Weights of a small CTC image transcriber.
Model: arch wide_resnet, depths [2, 3, 3].
Training: muon at rate 0.0054, 15200 steps.
Rows from block 5 of a small CTC image transcriber, named by matrix and row number. Rows with one number belong to one channel. Each number is 500 + 40 x the weight over its row's rms, rounded and kept within 0 to 999. All counts start at 0. Numbers have three digits each.
After each channel's rows are labels from the 100 images, of 14976, where the channel reaches its highest value: "peak on" is the class under the peak. Only what is clearly more common there than usual is listed. The data: numbers of one to four digits printed on busy colour backdrops.
# convs0: first 3x3 conv (model.blocks.5.convs.0.weight, 384x192x3x3, each kernel summed), inputs 0-191
# convs1: second 3x3 conv (model.blocks.5.convs.1.weight, 384x384x3x3, transposed, each kernel summed), outputs 0-127

convs0.129:429495431516541492525493466454455450548450453458460438471520489461437460504424544504442534480470582503541455450547562498511535518484566578504508433468532440506509444524468501494439506494482560450489554481563453454488488533452512463521466400458497503523501485518516487505548502576481517512573521503509491517455456406514481452443532508499560536452497521506490526479482423480455524505491468461550512519516445496510563511492545461389605477506478452570526509540437533506394466487439524439487475487509485546493533415496467484469477532521519483474463508539426462499520454497475461529
convs1.129:534554441509509471469519447416471389514523521525492531485485434464477507533483516486436498468476548431527465377491519556462491418506527475582412530525520446538494546573481490529503464470514415514550480525466586502426451509528520514454485459477543436572528544415507501514482492556487498447403489518486518523485498577481448421475422498445513437553507468521528456454525473553511510550490
peak on: digit 4

convs0.43:520514542442493499519492545561475419512532507481433485505493499608506514421479565505467467518513560451432506545457492507569501488498424576472434502470457456488602449461454370506508597481468517469566493502492477508475483476440509507522518568509455490555508545475556525462479510449499466544513469496443545510426531476493569501521495539478521504510512510467479475577508517515487434611523523471536588479529521495513430444533434543430476481544474487496470501554525539508548466478463487480524471475460555482532504492514497492502560432493462549516498506472485409476518477433548500490
convs1.43:509522506496508532502532495511489495451556479551445506508492545536518456559442524499490508384489520508507496399507475516534524539518534471511476437431539516496482499541457522442513475586491517475457523478576567446497486519505417610447453475498511574497532489467487419443473472522468565527486575483511433560480540506495500497548478462434580438445489424511488529507457425538496534458479
peak on: digit 8

convs0.13:524496450506532494474470582494485519442447501531509457539505485517556492530508470501504455419477508509504530452506526483529489484518480519521459517528436434501488559474534517407535464504469482521568478490485526475431592472543480458466497505402435598483524513502512499487433478566512488556443489461496565527500528472490542589480487511462482529542444460417534522475423451465639461508520496512550530501518600461479521544533490515479528523522505466502480463424454444468443505551514455477529516505453487476432511491502503437504506430558507537459489599480519441551492508400494481500
convs1.13:517485654505505504502553550497491437511522469512516475454522438521554479498493590531493485528493485520449429479539449542516480483543465484456491505495408480620539549442531475518471475485557477475461407503476454497558475541472523555581590488495471522497469547518450487417474492551512449497492488457503411504479490498493484409505549482447519465467484482451526496480490546485497501464475
peak on: digit 9

convs0.190:454512514447501496485500508516551488529506580567503438453430433481499526468456500508566484606441476494480565477522458421530515524482532483477448500408521508516480484435386523538454531459484506439557448487527525518460509453506563469389535530490506479438479556506451492523457470504456515494514504469459443446491435490521516498531538458554564524517477515447484529527522468549518528444479609532485493475526460476463521500488505475552512447427539525432518522444454527551405526499446466466459469449487510453478546541538537510505466504407435472443481559518499479504477474495458486512
convs1.190:521467534403606486514441469518520588498464506473479483494425489426473532563502525425508448443479442465428480564508525551523490480536472443459463542509516525497510500490596531477497531551488519470481525493541541481489563480521417502461476464475477483518500541466524519553498466549568568457476481524485443494518485556462550521521530441464504479484558509511438515491406492510440511528477
peak on: digit 8

convs0.154:479437531470507513494508487485422565483509532476550559465494567484514465527537514491466492515539448515438507492543481542531462494527512506502453480534578477506573488470491489430487470461475559479439571449466450457452486451484519474428477425423491476455521553545470470485521471509449530497539502419487462470503503550495438497470481502516486474505425517470420475470431518487588472451510475490509481496516511546470485459503550535405410475481496493540501485470417490496452435515516482470465441491560505439493484452508486449562628502527382542497540444501407491522529495487486435528
convs1.154:510507488563575465472470505504477499548457540464500532480456461456502488533548462510447513466516473435416513579559517450455526485493484427396416511532478525426494501534554462449498498551499499526555484503538526512524467535540488470573490428431522485536555474446446487460581485494474478457558505485506455472528504474484490576495439420475529507458500448498534527480507514499503446546514
peak on: digit 8

convs0.15:490515458472425511442532593509497456475480496511475497525475503417499463487495485516545440444475471469521464447523509486464423546493478505506469544481519492556462501426437440440577486509558525482528480496428484542407506523496449411516508530509496477444429514643492454442501458504516503462436503538534497485459546452542541509477456517490458444490560505446589530556485494487479475509509528478466465525529504462502505546501513513476528519433563523518517500493540516494413463508516451416492547519514531510480386461543483439546479482418503466484502517554538568580562505477503512523
convs1.15:478565553523479538486508506459506499462503448473476552515488481571510525496505526533480522449511518494432430507466492547524500465440456503588463590513560449510525436554456493460484496442421555513475495502477574473540594454511599484436465524555484471470487497437543540473471435488464599489479497475552542491597460577508457511508509529478514449503583540483471504439507471514501458548550
peak on: digit 8

convs0.32:545541560474518544568473454447480503541501550522548505470463552536491630490408471419497532465477453475506443486536511518471461521466409499552526491552576483455377530511449507520544473538438539455486573452431467473506530499508467492487562568536465475548481482427533479411455550539530532492554529519582469531477511488514461473470466508446536540505429474509402527501486504486414509538472502525475553513517488502500513499472406453436509453503495473527474504491487452482488526498517455491426508501508489556480496514518532527503497429501487449471467520495477549516441428504531463487
convs1.32:520484512496431459464490539473458546430533535519471493505505498506485518537483472503418485583493474480522521449467488494489489498502562475571571529552497473441455571518512506434484496556453462414564554399491483563451430481554480517490497527528497468501517470514451497512525492622436497426539544415504543544457520468456413451545462556514525506524546465512489515401460553478539486469507
peak on: digit 4

convs0.172:520521535475558551488532469483480455483462524523489441433478510471568461478530507527468528430488559556502489511483513541482509475438446452511497556520501452500497433579550479475495528465468469501524499487530565447516466557465468527545488491480452552521582523505456540515436423520529526514450484488461503463528470493482524514451437503605417501474515581558553459462484522416558467437483473463472524471546507521491508494539418548479567498459432455562533446530498515420555506486436517469532463523491512508463502455439466462386505514512385494497462446431501533463472490509539522522
convs1.172:549595499461518495534507512542474472508521462475549559540431508602495506490439508463492516502483502440410482509498475447550519429518454504422536459486467486520486510473546542525490553465540489448561484486510508512510500526523521534599567463489487562512512530560479459489476456477539431523497526497456515492436517489491497440493519397517512495480522460582518513531539566572496442458545
peak on: digit 9